config = dict(
    train_examples=26041,
    gain_aug_db=6,
    win_length=512,
    arch='conformer',
    fused_qkv=False,
    moe='top_k',
    experts_per_token=2,
    kernel_size=15,
    muon_scale='spectral',
    nesterov=False,
    orthogonalizer='newton_schulz_5',
    warmup_steps=480,
    weight_decay=0.006,
)
Rows from expert 3 of block 7, named by matrix and row number. Rows with one number belong to one neuron. Each number is 200 + 30 x the weight over its row's rms, rounded and kept within 0 to 999. All counts start at 0. After the name is the row's rms in percent of the matrix's.
# up: expert up (model.blocks.7.mlp.up, 8x64x128), inputs 0-127
# down: expert down (model.blocks.7.mlp.down, 8x128x64, transposed), outputs 0-127
up.5,100,194,207,210,187,215,170,210,215,272,204,216,199,249,195,175,152,223,249,205,203,207,172,217,218,193,257,233,230,215,172,189,188,200,241,192,206,187,208,183,207,219,203,217,189,227,212,299,220,195,201,220,239,194,160,148,196,221,191,77,198,185,179,230,188,263,197,214,222,188,183,197,198,200,185,144,193,195,195,201,177,184,195,205,200,164,103,210,259,205,202,199,204,174,201,168,210,161,217,139,156,188,204,205,226,173,194,196,216,262,211,213,186,221,196,243,214,194,195,194,224,242,177,129,186,217,183,148,177
down.5,106,230,216,143,178,177,222,198,248,229,201,241,187,205,175,201,165,231,203,157,213,181,187,221,234,236,198,212,247,256,199,205,211,233,234,155,203,217,226,169,222,232,170,225,210,227,153,183,212,182,247,238,251,200,165,196,210,150,182,208,211,256,145,154,157,164,169,219,189,207,188,194,269,172,161,198,181,196,208,224,225,151,189,204,168,228,242,198,229,217,203,216,212,221,180,166,170,212,232,244,154,195,179,186,219,195,189,180,211,221,215,184,178,231,131,250,205,198,154,231,211,174,115,132,203,169,222,212,175
up.6,108,222,174,240,231,199,216,193,208,244,226,209,196,224,204,186,210,217,217,204,165,166,192,205,222,208,283,189,260,221,198,236,181,195,236,199,157,186,171,232,207,175,208,181,186,195,216,246,184,184,222,237,244,226,172,144,187,209,215,112,193,210,216,223,204,233,196,216,198,229,189,195,227,246,209,137,201,186,149,204,211,226,190,229,238,195,115,214,185,149,183,148,169,146,213,228,226,181,226,128,229,179,180,179,187,182,190,166,210,286,172,226,163,179,252,190,206,219,200,192,153,195,230,165,220,190,196,180,220
down.6,115,141,156,227,205,201,182,179,206,219,170,214,108,229,199,224,215,164,265,203,195,250,243,199,205,250,210,153,174,158,207,162,191,220,194,258,241,211,204,154,176,227,206,193,213,201,210,234,242,193,190,196,208,200,203,180,258,259,166,147,160,199,187,182,175,214,180,158,180,165,228,176,156,187,215,177,149,167,195,232,218,229,218,164,198,186,224,218,217,261,159,211,179,147,207,198,173,224,175,174,180,164,202,186,234,241,208,204,196,195,193,252,188,201,229,217,175,225,177,193,254,219,250,232,213,213,151,184,247
up.7,090,179,203,203,185,214,178,214,248,231,179,198,139,223,251,193,191,180,260,222,210,204,214,216,208,197,314,208,291,226,234,174,192,201,234,192,216,179,243,207,232,213,179,154,173,224,230,309,243,206,175,174,235,212,184,137,235,224,172,158,219,229,158,197,179,210,198,195,180,199,153,177,206,238,166,177,179,221,205,201,223,176,188,192,178,188,142,202,247,221,154,162,208,223,185,185,175,219,206,167,173,185,212,185,207,237,186,195,186,246,174,211,201,186,180,227,214,195,172,201,210,198,190,192,215,222,143,202,166
down.7,119,221,250,201,197,173,191,221,240,243,214,254,233,174,184,147,180,169,202,196,207,186,152,248,184,235,147,240,160,175,186,202,226,196,181,201,248,224,167,169,181,173,231,249,212,209,227,170,199,171,219,192,210,152,184,191,158,157,100,181,217,189,179,196,146,166,214,243,187,224,225,184,208,211,215,225,196,188,253,187,201,182,210,220,208,221,276,195,167,218,189,205,165,149,241,173,218,181,162,246,192,241,215,192,219,249,206,207,193,227,179,196,197,198,204,197,228,273,201,190,199,172,164,204,189,201,280,201,159
up.8,093,199,189,178,179,201,181,231,233,239,198,201,211,239,174,203,220,206,254,193,202,197,170,261,196,209,262,210,313,198,163,170,195,177,200,193,204,239,188,188,209,189,162,167,223,211,181,295,202,198,178,246,245,199,148,167,206,218,179,148,205,213,189,201,220,203,212,208,170,193,201,207,204,214,188,179,198,225,193,215,220,192,185,174,201,191,84,206,294,202,183,155,225,169,200,184,196,167,225,150,209,181,201,199,236,227,173,199,205,248,202,157,164,211,195,205,168,216,197,224,192,220,217,157,216,204,136,194,190
down.8,075,149,217,191,179,200,214,194,230,248,139,178,165,212,224,230,175,209,177,200,205,147,210,187,205,199,185,139,192,189,228,175,248,163,167,157,217,201,192,209,209,184,201,161,189,220,217,204,192,207,149,165,237,196,175,184,213,161,197,189,243,198,147,156,165,198,186,252,224,112,191,158,223,181,172,218,186,190,180,216,248,183,254,181,213,201,224,185,231,232,200,168,198,192,221,217,202,178,165,196,160,266,198,230,256,205,273,237,217,229,247,165,179,163,231,247,237,180,205,219,183,140,189,222,233,243,185,234,207
up.9,122,205,190,202,214,228,189,214,211,255,253,178,181,314,181,203,200,232,245,199,204,224,213,189,198,216,264,190,237,231,211,197,168,229,268,210,183,210,187,228,196,222,178,224,173,201,206,310,225,214,206,196,208,216,156,184,200,199,188,73,173,172,198,184,221,204,199,203,211,192,190,215,220,207,184,176,158,231,197,212,212,207,172,195,189,187,132,183,230,172,221,167,222,209,241,186,196,230,197,127,193,191,222,178,175,164,205,195,200,205,200,208,205,203,185,218,203,191,179,204,232,189,169,143,177,201,141,164,227
down.9,136,174,192,133,197,214,179,236,226,181,199,184,256,160,236,201,182,167,195,204,171,203,166,191,228,192,166,234,209,190,188,218,235,179,119,246,217,204,165,159,188,158,215,211,197,192,187,167,153,148,159,197,183,156,184,220,195,158,163,276,231,178,213,204,162,145,217,215,213,219,207,216,174,245,217,233,243,191,241,219,214,194,259,205,215,212,279,226,154,213,214,224,235,182,228,198,212,171,185,235,217,241,207,160,202,229,215,197,222,194,208,179,167,181,137,212,218,255,194,234,210,143,213,159,241,192,218,216,196
up.10,083,193,188,205,231,204,237,229,157,235,189,183,205,260,186,177,204,203,260,157,200,214,190,218,212,191,258,220,280,203,197,189,217,188,218,229,182,209,199,220,228,194,173,212,170,230,183,324,160,180,247,237,207,244,181,165,180,210,174,83,219,175,175,227,191,201,208,240,231,183,192,221,218,179,166,190,127,224,201,224,183,200,192,210,208,182,136,186,233,202,191,184,196,175,196,220,207,150,223,142,182,160,174,198,181,193,197,204,213,242,204,189,224,174,200,194,194,209,205,232,222,196,208,149,218,197,155,197,187
down.10,077,207,201,218,170,251,195,188,192,227,170,202,239,145,251,255,187,254,208,229,209,195,163,246,221,226,137,226,213,206,166,187,239,215,248,181,162,186,165,208,196,195,179,234,179,157,168,119,186,218,213,234,277,178,249,246,203,174,166,223,179,205,194,168,225,185,231,205,226,225,166,182,183,203,167,157,207,136,215,238,216,202,160,203,185,198,218,227,241,240,215,182,228,237,201,185,235,199,185,186,161,216,202,180,213,178,237,230,213,137,217,205,178,246,167,252,159,198,189,181,218,180,189,177,210,140,203,214,175
up.11,111,153,204,204,184,225,169,180,145,223,180,234,153,282,206,199,205,186,213,175,158,240,222,213,204,213,218,183,257,212,213,185,204,207,206,228,243,181,199,179,193,197,223,216,193,211,233,310,197,206,217,212,211,220,183,183,212,218,205,93,217,213,203,228,162,205,204,214,184,183,174,221,225,183,155,202,170,166,204,222,225,194,208,210,192,214,102,191,247,280,215,197,185,210,172,218,224,200,179,147,193,204,165,189,233,196,199,210,205,243,179,191,234,194,154,198,254,188,186,237,243,179,218,167,223,161,162,200,229
down.11,122,216,213,211,170,211,214,176,266,243,219,216,248,137,210,206,205,174,215,203,214,180,223,215,240,211,135,207,171,183,170,154,167,194,201,228,169,171,232,187,179,233,179,203,216,195,218,140,170,247,178,191,179,188,232,230,245,220,174,199,205,224,139,181,208,194,186,136,193,200,212,199,161,210,244,230,241,208,217,247,176,201,234,173,211,142,232,239,209,166,167,233,229,144,165,164,209,224,232,245,148,160,200,200,188,225,163,176,206,147,188,235,127,190,218,161,216,214,216,170,172,201,259,201,216,207,240,218,189
up.12,097,178,238,194,198,206,177,209,179,228,199,196,187,236,224,202,186,181,232,213,174,238,198,217,215,175,246,202,256,214,195,218,238,192,218,236,213,181,207,176,228,192,157,218,223,182,167,336,168,186,213,217,246,230,134,246,188,201,188,91,239,225,174,215,187,204,213,205,204,224,204,201,200,216,205,197,167,188,199,217,222,197,213,213,199,137,152,177,250,237,212,199,214,177,172,183,198,212,199,115,177,192,173,193,213,155,200,187,199,272,167,197,194,191,162,215,186,172,202,200,201,215,229,164,217,201,141,166,223
down.12,118,239,258,142,199,173,191,177,203,185,264,214,196,165,205,207,187,228,148,191,213,206,233,193,184,259,158,238,115,201,251,206,186,239,232,138,176,244,213,136,215,200,147,250,206,220,228,147,194,198,222,218,196,193,206,229,175,159,199,219,191,203,204,153,195,181,192,212,185,220,205,218,209,216,223,210,188,204,208,199,230,167,180,240,212,174,310,157,160,218,196,209,218,219,174,191,199,217,268,229,179,240,151,185,222,181,206,185,161,174,202,224,223,214,183,239,184,186,153,194,212,205,163,170,194,219,227,189,190
up.13,084,209,151,220,200,197,193,203,196,241,189,185,186,300,229,188,247,179,228,212,180,212,186,208,197,185,229,204,280,207,207,196,214,200,222,258,180,202,232,188,208,225,178,193,209,186,215,328,219,213,243,224,189,226,170,180,202,242,192,129,179,224,205,200,202,257,226,167,197,202,190,218,180,207,199,146,169,223,232,186,166,192,196,214,215,175,124,210,253,227,197,203,215,177,215,217,207,162,211,145,189,161,212,226,165,175,149,175,213,218,230,208,193,185,186,211,182,194,200,207,225,181,188,140,219,189,124,185,191
down.13,083,164,174,209,166,190,181,282,206,198,221,198,224,134,210,192,160,232,179,175,191,249,193,213,177,234,135,207,173,229,192,157,215,219,238,193,168,180,210,144,228,198,219,225,171,197,183,144,203,172,246,203,242,204,218,197,188,170,150,254,208,182,200,225,194,212,190,207,198,214,140,195,211,213,169,182,222,192,231,215,194,194,198,249,244,229,245,191,226,233,212,161,212,184,206,170,206,193,228,202,154,207,220,227,261,216,213,205,219,184,219,175,230,274,219,240,214,225,170,164,212,223,197,137,178,167,276,160,140
up.14,072,249,189,181,215,186,219,196,206,203,188,181,189,285,237,242,233,222,250,201,163,175,225,208,159,251,230,229,259,204,239,179,183,208,204,222,180,176,193,204,192,192,193,205,196,215,206,308,215,194,219,231,200,198,226,177,149,230,216,79,195,235,207,188,205,215,190,230,203,201,191,214,216,212,186,145,174,234,213,194,233,212,166,221,232,211,112,150,203,189,222,209,221,242,171,198,188,165,210,148,179,205,190,202,221,172,146,175,195,235,234,179,199,198,188,179,215,222,171,208,213,166,198,183,195,206,147,172,177
down.14,072,156,143,232,156,240,196,165,211,251,224,198,179,132,218,202,164,172,168,224,206,186,145,201,238,214,179,240,250,195,205,237,193,194,199,190,193,169,201,168,227,185,200,257,137,214,175,180,170,163,163,231,212,143,214,213,161,195,247,202,222,217,239,244,216,168,143,248,183,239,189,222,196,180,194,198,217,168,175,213,210,238,217,193,161,142,202,168,218,267,218,226,196,191,213,183,204,231,223,187,203,225,250,193,244,208,178,219,187,164,181,195,191,274,191,246,211,200,241,150,187,199,157,205,198,190,215,171,155
up.15,083,169,214,183,206,186,194,204,203,181,160,201,202,284,216,185,192,221,227,233,178,256,207,195,181,225,247,198,308,200,215,223,225,217,199,272,200,190,177,195,228,192,185,161,222,200,161,309,185,200,197,219,216,185,200,184,175,227,145,110,193,210,209,232,182,186,238,202,176,187,201,224,222,170,195,140,205,223,209,201,204,216,191,219,216,208,104,190,265,175,235,201,222,169,206,172,173,178,229,182,176,180,186,183,198,206,170,183,164,236,217,207,184,180,169,199,168,213,171,173,199,190,244,174,179,184,181,197,196
down.15,077,224,194,202,201,213,237,197,166,198,174,239,177,241,184,160,224,216,234,227,225,154,200,245,205,197,214,136,225,196,196,208,202,197,267,138,181,198,220,252,164,164,170,184,161,237,216,165,185,245,237,201,203,256,178,195,190,220,244,220,221,187,182,218,217,203,174,210,268,189,227,228,237,207,223,193,192,209,168,174,178,187,148,256,239,207,190,173,180,148,159,200,205,212,234,164,184,271,213,178,181,140,203,201,187,229,177,220,239,162,202,148,210,166,139,239,207,186,184,189,189,182,247,231,225,184,251,190,155
up.16,078,239,202,224,224,185,214,188,226,223,198,183,186,279,222,214,236,198,237,214,182,173,198,202,202,206,210,209,235,203,203,155,209,175,254,259,213,188,207,220,199,244,177,213,162,227,179,329,198,226,237,219,182,205,163,138,202,283,194,104,206,171,179,201,195,212,155,206,180,206,183,220,206,188,205,130,181,186,220,236,184,215,196,228,164,192,125,206,257,189,210,182,228,239,182,209,187,189,194,190,188,189,189,186,166,202,197,148,210,238,220,207,196,196,186,172,224,194,187,206,214,188,204,161,229,173,160,164,194
down.16,078,237,208,183,240,222,175,201,160,186,213,211,168,256,217,199,125,204,188,204,164,118,205,225,213,210,170,205,174,240,218,209,207,217,220,199,203,149,211,263,172,198,168,194,225,190,215,148,220,248,201,221,287,128,250,217,229,167,158,229,203,210,176,193,197,182,217,174,256,200,196,236,205,174,149,138,232,179,189,278,250,220,204,203,230,197,197,196,271,196,195,222,208,194,184,213,171,194,183,208,150,196,203,192,180,159,184,177,198,184,199,205,189,242,201,219,217,193,142,205,182,192,224,198,162,155,230,207,186
up.17,155,169,172,224,228,190,189,188,196,234,189,191,151,271,196,216,213,199,229,222,203,194,184,244,192,215,267,179,260,227,175,210,198,195,217,238,192,227,206,212,208,180,207,200,200,181,218,298,204,237,183,191,228,194,150,187,213,251,192,82,212,227,200,221,214,227,219,201,215,196,218,213,213,183,205,138,165,188,189,184,194,234,214,208,204,165,122,209,303,200,174,197,188,144,222,167,191,220,204,128,176,187,195,207,187,232,166,203,198,267,190,200,191,205,198,183,198,213,218,187,185,236,193,158,201,201,179,176,197
down.17,141,221,220,189,209,187,273,194,245,241,215,276,196,232,195,140,192,215,227,185,205,188,201,220,196,221,174,273,233,194,194,194,191,265,227,159,170,231,210,134,196,208,182,215,252,202,182,239,201,199,244,238,198,195,156,203,183,155,174,136,189,201,156,201,187,173,204,217,174,182,245,197,205,165,151,169,192,217,223,205,186,173,221,213,224,188,212,182,194,196,217,215,180,188,183,130,222,202,230,238,183,215,205,184,192,259,156,144,168,233,190,178,147,237,190,200,165,271,157,208,197,211,171,152,192,220,193,247,196
up.18,091,184,171,208,238,199,218,224,188,225,185,186,188,243,190,183,224,193,214,174,211,166,215,186,218,224,235,213,318,205,163,211,227,181,230,256,212,187,183,218,181,202,206,170,208,199,215,349,176,188,211,202,198,208,136,186,221,217,205,100,185,229,204,195,197,227,211,193,207,207,249,186,202,230,199,158,183,216,200,205,172,178,216,199,222,204,94,184,282,223,188,207,182,200,201,203,209,185,210,206,217,200,170,196,195,227,206,200,179,229,172,197,198,201,180,185,231,191,217,219,169,169,202,160,205,190,161,193,190
down.18,084,225,163,178,162,187,206,224,183,183,165,188,205,229,185,235,188,217,206,184,256,209,213,208,233,188,263,187,250,234,189,151,222,177,215,156,193,202,245,214,199,230,229,209,185,220,144,241,240,221,267,172,197,262,176,175,216,213,212,145,183,207,168,202,243,214,146,185,136,224,167,202,202,216,160,195,227,210,209,213,194,135,245,142,189,160,183,171,216,213,225,178,184,216,212,188,171,231,148,121,170,196,217,135,215,170,202,220,241,230,192,210,215,189,269,194,181,198,178,214,195,220,230,197,204,199,236,163,235
up.19,081,166,150,200,206,256,165,220,196,219,171,215,206,234,218,237,216,190,225,200,190,171,169,211,223,237,257,210,263,213,187,192,215,178,232,186,196,206,207,245,192,227,159,169,202,198,210,347,192,231,235,235,228,217,164,168,235,199,185,129,207,213,194,216,197,223,191,230,173,244,189,152,164,245,206,165,172,219,215,194,202,205,204,197,192,197,80,202,253,207,189,145,175,182,202,190,226,190,192,158,206,215,168,199,196,172,206,193,207,216,181,208,190,183,221,229,223,179,171,225,202,196,197,176,201,214,159,187,182
down.19,069,255,213,120,170,201,187,245,226,203,214,246,269,162,211,191,216,175,250,123,214,191,210,221,232,223,219,205,202,203,181,228,194,193,152,140,180,216,164,199,210,220,157,148,221,206,160,212,162,183,270,205,292,194,191,226,205,215,157,192,205,175,167,206,210,160,220,222,212,213,200,196,198,195,201,221,192,212,155,249,217,154,221,186,194,241,222,150,166,175,176,203,182,196,231,218,196,202,220,235,150,211,178,195,168,210,204,146,161,251,222,187,192,222,223,187,172,213,160,240,231,231,201,191,185,218,180,256,192
up.20,085,203,206,174,162,203,186,172,183,197,191,215,189,277,246,231,222,200,227,202,203,188,173,207,199,208,258,158,261,209,212,234,178,209,187,212,235,197,200,201,169,193,203,198,212,214,203,291,184,207,204,206,172,176,153,186,197,228,211,104,195,224,211,215,249,217,206,238,195,235,202,223,211,224,196,152,193,169,214,216,249,190,203,228,199,197,119,216,309,248,191,158,211,235,195,206,207,186,236,94,169,200,175,212,202,194,174,174,212,236,218,194,178,201,232,188,194,208,175,194,193,190,186,208,217,173,182,148,178
down.20,071,193,193,236,182,195,242,248,201,199,212,137,164,186,234,192,194,224,213,227,229,179,177,224,243,225,184,232,131,177,154,201,200,231,208,144,158,228,217,167,188,224,192,235,155,221,212,128,134,227,213,190,215,171,203,269,225,170,152,286,199,187,171,224,252,214,228,154,229,197,200,241,172,181,213,224,192,181,177,215,211,173,227,228,192,201,273,204,145,244,205,195,182,196,194,180,152,209,221,208,175,241,194,200,201,189,187,202,157,213,234,222,151,207,188,235,198,176,215,208,161,213,201,134,209,196,198,220,195
up.21,098,177,186,205,196,245,182,249,205,228,171,184,196,249,188,181,185,182,235,185,195,221,184,240,205,224,260,231,296,203,177,221,214,180,196,213,183,197,204,203,197,200,200,198,208,216,190,338,202,175,208,243,212,227,129,139,218,252,173,116,229,199,190,206,187,223,201,190,198,181,189,202,203,212,168,171,167,200,204,202,202,161,187,195,180,171,121,207,262,213,174,163,177,189,192,211,178,145,215,138,214,190,186,186,218,208,200,211,205,252,190,208,190,198,170,213,222,203,232,221,210,184,219,162,209,169,163,171,190
down.21,101,150,160,222,202,184,155,146,176,203,162,173,208,165,202,188,218,179,186,230,200,209,253,175,181,196,229,156,239,166,211,193,200,171,139,187,208,201,136,205,235,220,200,161,140,180,169,230,186,203,193,171,192,208,222,214,219,235,206,174,208,192,219,213,202,242,179,188,225,188,178,192,199,221,181,244,183,201,186,182,192,227,184,182,144,184,190,196,188,196,187,157,212,271,211,259,211,206,180,214,253,250,278,174,184,216,219,256,213,251,159,238,262,164,253,196,172,182,222,188,173,175,216,230,229,241,182,226,276
up.22,079,171,157,222,196,221,169,188,192,256,186,187,207,265,174,201,235,210,230,193,226,241,193,239,217,201,225,183,289,189,139,227,223,194,227,215,185,235,184,205,216,202,168,196,213,156,197,304,195,223,227,237,220,201,161,151,226,206,233,114,187,224,205,231,209,197,176,220,176,202,200,199,207,172,179,156,190,213,151,199,200,187,194,206,201,181,133,191,264,163,183,171,198,219,201,194,238,194,209,116,189,203,205,179,178,158,184,194,228,289,200,205,179,215,190,222,180,183,206,186,219,247,219,174,208,214,190,179,203
down.22,086,188,213,181,207,192,113,178,180,181,179,174,205,165,194,201,186,138,206,217,214,217,183,189,169,231,140,251,253,153,242,190,240,188,180,260,173,182,243,248,169,256,231,233,207,173,198,205,188,184,185,207,201,173,221,220,204,173,176,216,239,166,218,193,151,142,181,225,261,230,202,204,210,168,181,219,196,132,210,233,212,176,175,200,191,208,199,164,206,251,210,257,209,232,208,242,242,143,233,205,190,182,232,177,167,196,217,203,215,206,209,204,191,164,215,233,234,218,207,234,179,165,116,205,238,186,221,203,235
up.23,110,236,166,191,190,207,176,207,167,238,172,205,221,262,208,189,206,221,200,216,211,209,173,229,230,201,226,195,286,198,178,202,186,173,166,239,187,245,212,213,197,196,169,213,219,180,170,339,196,226,215,219,195,197,155,177,216,226,194,108,189,206,211,212,231,228,199,233,193,209,178,200,190,192,199,198,199,200,204,195,184,214,182,170,168,203,115,219,302,197,202,221,174,176,222,193,188,163,182,118,189,185,187,190,231,167,212,207,211,234,199,183,160,208,191,206,214,180,176,205,185,232,231,153,208,234,176,234,188
down.23,096,194,194,122,172,191,224,217,220,162,221,225,207,143,224,215,210,138,185,187,222,188,205,189,173,222,198,217,148,195,206,176,147,234,164,194,182,194,152,217,163,170,255,208,190,213,210,138,185,177,177,163,188,155,221,234,256,198,240,265,189,193,158,156,192,176,199,184,219,203,217,204,123,223,195,267,228,187,228,211,237,226,240,164,241,200,242,244,154,190,187,253,186,185,226,198,238,234,211,197,215,193,208,177,196,216,202,149,185,223,187,191,209,181,224,191,207,252,175,207,187,238,212,258,169,243,220,240,195
up.24,107,196,230,197,210,210,202,212,214,256,178,216,183,258,204,162,168,187,242,189,199,191,186,241,212,191,254,240,285,228,191,203,190,228,234,189,184,221,200,183,196,217,193,183,194,177,208,297,222,218,208,218,241,219,164,168,169,220,181,97,205,206,190,222,184,178,199,186,161,197,203,202,208,168,161,157,188,207,198,211,214,183,190,206,195,184,112,215,292,231,198,203,218,135,227,162,188,161,228,138,196,169,193,179,209,211,189,182,242,240,185,209,186,253,187,205,169,214,205,209,221,217,179,157,167,199,169,219,190
down.24,127,215,214,186,188,173,157,188,202,169,203,197,195,120,193,191,196,240,153,193,205,235,202,194,175,190,120,203,120,181,214,151,184,198,219,175,173,186,190,198,190,184,188,237,232,186,169,104,250,193,213,202,185,176,250,227,242,172,203,270,194,186,226,181,185,196,217,195,202,199,221,229,209,199,184,214,172,213,240,215,229,182,221,174,193,180,290,182,155,234,207,183,226,276,205,206,186,227,178,215,225,215,208,188,210,191,213,221,234,136,222,208,174,185,192,210,255,225,171,237,256,159,198,241,232,198,233,205,195
up.25,090,178,215,189,192,204,222,196,198,245,195,167,203,284,223,186,214,217,229,185,190,213,199,221,222,195,260,215,260,220,203,205,240,204,199,232,199,195,220,223,201,183,169,184,207,219,186,344,203,173,210,249,204,233,149,173,214,218,196,73,209,219,176,204,198,199,209,220,180,197,187,172,221,192,197,194,196,200,213,214,230,179,188,229,215,194,113,186,239,233,199,174,184,181,204,192,188,185,224,136,190,159,196,215,200,201,178,182,193,264,219,213,174,194,205,205,202,186,177,228,192,225,182,175,182,151,144,177,180
down.25,074,220,233,183,147,197,210,125,187,162,237,208,146,221,147,190,214,198,224,127,239,176,175,240,237,202,236,213,232,192,209,202,214,187,185,144,200,231,186,215,236,233,223,261,207,223,201,251,213,180,238,158,238,201,170,159,195,153,187,178,207,192,181,166,235,245,148,269,191,188,204,232,239,204,144,186,201,189,189,234,229,146,209,166,189,230,191,186,171,227,206,221,172,232,225,239,160,219,203,171,172,198,218,188,210,173,221,217,233,242,176,187,205,233,184,228,229,184,183,199,176,180,109,178,189,223,201,208,207
up.26,127,194,196,257,188,214,191,215,206,296,183,220,177,195,244,213,219,199,244,218,187,203,180,237,177,183,245,172,246,169,189,213,169,177,202,190,215,211,220,190,229,183,190,187,205,188,209,320,199,257,208,245,250,227,151,182,219,210,192,109,193,234,229,195,179,188,204,167,185,225,173,195,213,204,189,230,204,200,189,199,211,175,222,184,162,152,152,201,261,209,186,159,181,131,229,185,215,157,169,138,159,209,219,200,212,220,195,198,165,222,220,209,168,238,184,214,162,176,215,192,175,191,208,144,207,193,171,189,183
down.26,116,224,193,222,245,183,219,164,135,205,209,194,234,241,175,212,258,196,224,193,228,159,252,149,178,206,179,163,167,213,191,215,183,208,212,216,216,179,207,226,205,214,247,190,235,212,210,153,202,205,214,185,166,176,214,189,169,191,181,230,167,209,253,233,171,176,168,210,205,182,259,189,195,213,247,161,222,138,215,168,192,192,184,188,226,227,279,201,160,177,151,205,193,204,215,191,198,158,208,292,209,177,199,167,220,225,189,164,152,139,212,202,180,153,205,224,215,141,232,202,186,189,159,246,217,198,270,224,221
up.27,090,187,178,195,181,215,173,217,198,220,193,190,192,293,152,172,237,214,256,182,187,220,202,195,227,196,249,232,260,197,195,193,192,217,240,191,173,176,224,181,189,237,184,203,201,171,215,334,187,228,224,218,228,226,148,129,218,276,214,131,198,219,187,232,218,209,205,176,190,198,181,215,213,190,173,165,171,221,216,174,187,197,183,179,203,174,123,214,244,186,184,161,207,192,196,199,208,199,216,124,216,184,209,205,188,218,183,208,189,240,218,210,180,222,187,209,199,205,184,216,206,226,211,135,221,187,143,205,194
down.27,072,179,218,224,152,180,200,191,257,155,246,164,157,172,219,199,108,197,174,158,199,200,189,174,212,227,180,249,220,233,216,192,209,192,269,160,150,173,198,171,235,214,190,241,168,214,233,227,182,196,263,189,291,224,183,219,265,205,159,185,233,195,168,165,191,163,206,228,198,165,163,169,214,215,214,227,186,226,212,226,189,188,143,195,175,205,190,157,204,227,224,182,223,246,204,240,220,213,187,208,199,207,201,177,210,183,223,206,244,199,161,209,208,196,188,240,203,212,174,271,194,126,184,201,189,220,220,187,223
up.28,140,173,174,228,218,188,220,217,192,223,182,221,173,253,188,198,206,194,247,190,209,198,213,198,199,201,271,159,268,206,203,162,185,215,198,241,221,197,209,203,205,216,199,200,162,195,196,325,226,193,196,191,231,214,186,118,233,219,188,92,212,217,205,248,184,208,205,204,218,202,218,196,221,210,172,143,180,200,155,220,217,197,198,187,184,187,108,192,229,221,186,167,192,193,210,216,195,186,215,127,190,174,218,192,176,204,183,206,209,284,209,217,221,188,168,191,212,205,208,191,220,180,188,152,167,221,175,151,211
down.28,136,211,215,203,153,185,247,161,195,200,236,214,215,150,215,233,173,222,201,211,179,184,228,207,228,178,199,173,211,217,269,191,165,214,240,109,193,219,183,183,182,153,183,234,229,201,171,132,212,217,156,228,182,257,222,227,208,147,264,203,201,185,221,164,194,169,199,203,201,172,162,232,179,194,217,232,195,227,172,214,220,180,189,219,209,151,240,147,168,140,264,203,185,205,216,210,212,269,218,150,200,215,171,189,200,162,249,260,156,200,194,168,221,250,232,189,174,196,190,219,242,214,184,196,189,186,212,191,170
up.29,113,197,188,185,227,200,199,198,216,251,163,182,195,262,196,175,199,205,228,173,181,207,184,207,205,191,237,244,311,214,183,222,225,209,188,240,196,164,196,211,208,179,183,199,191,183,225,294,196,201,202,243,182,196,182,141,228,259,199,110,194,194,198,224,201,186,181,216,172,183,188,199,212,193,163,185,166,227,204,179,213,213,238,182,228,197,105,214,287,194,191,195,189,193,193,200,195,148,203,116,234,173,187,212,210,186,188,208,209,275,197,187,197,225,202,209,168,217,216,199,213,197,187,162,193,190,142,198,208
down.29,113,168,151,129,212,195,214,244,213,180,232,260,198,169,193,150,156,169,190,200,207,214,229,227,211,231,164,242,208,184,218,254,237,205,274,190,235,196,205,180,185,171,176,167,192,205,216,167,204,173,202,164,219,216,181,228,209,168,151,269,191,209,188,219,185,168,200,227,166,180,215,178,203,191,133,212,177,194,237,208,216,172,218,182,227,208,319,188,148,226,192,145,211,178,209,190,220,187,186,231,214,223,187,171,214,213,257,225,239,173,228,217,194,162,161,173,238,188,177,247,188,186,180,189,212,203,213,182,159
up.30,094,217,180,230,224,188,191,197,191,240,206,226,166,262,193,173,168,179,240,213,231,201,192,230,213,243,269,208,268,201,210,175,231,171,184,188,176,222,223,159,215,197,210,176,209,184,182,262,201,224,213,214,242,228,154,151,213,243,213,135,181,248,157,233,176,231,188,191,223,180,192,198,250,202,175,184,175,224,145,242,176,198,160,157,167,167,139,229,244,209,209,162,193,170,178,199,197,174,235,154,194,181,195,208,199,188,177,170,183,299,193,178,184,186,222,210,248,173,206,207,226,240,185,155,213,250,205,185,217
down.30,100,156,141,264,200,210,221,196,207,244,162,239,245,229,185,148,162,187,253,236,159,232,197,204,214,184,215,202,219,212,154,215,154,211,238,263,176,182,191,191,230,182,168,205,240,201,195,244,175,179,205,211,202,238,250,162,124,200,179,167,213,195,198,237,156,215,229,215,192,180,244,206,191,212,185,204,210,197,257,218,165,246,155,204,213,164,181,192,209,251,193,196,232,171,180,174,214,169,180,118,237,176,186,223,160,173,207,234,216,174,182,191,163,250,152,184,206,213,205,232,161,201,229,178,213,178,153,180,206
up.31,111,191,178,203,196,205,181,186,186,169,194,226,208,264,206,191,200,238,222,208,194,230,183,197,209,208,271,203,302,191,209,198,200,183,225,186,199,217,194,208,211,220,194,201,186,186,175,296,191,215,240,197,256,200,155,153,144,247,204,92,205,191,208,182,206,217,195,208,209,211,177,213,202,191,189,153,168,216,188,212,205,194,176,203,187,205,117,195,325,200,225,182,196,208,230,226,193,225,183,137,207,191,199,159,192,170,201,229,201,260,210,188,236,196,171,211,203,196,182,204,207,221,171,179,179,209,204,164,201
down.31,097,228,240,263,223,150,223,198,175,199,225,250,204,149,139,184,194,223,165,210,249,229,178,212,244,225,195,211,171,168,237,144,153,224,228,191,201,193,199,235,199,222,214,174,209,192,163,137,226,233,187,189,185,185,173,230,171,191,187,179,193,215,226,184,221,167,154,242,205,226,171,216,190,210,174,278,204,210,177,188,134,239,174,177,211,231,265,190,141,163,168,184,199,177,217,216,185,282,236,221,217,202,215,180,183,228,222,191,226,167,224,197,196,218,150,183,207,175,175,188,180,201,249,215,169,170,154,233,222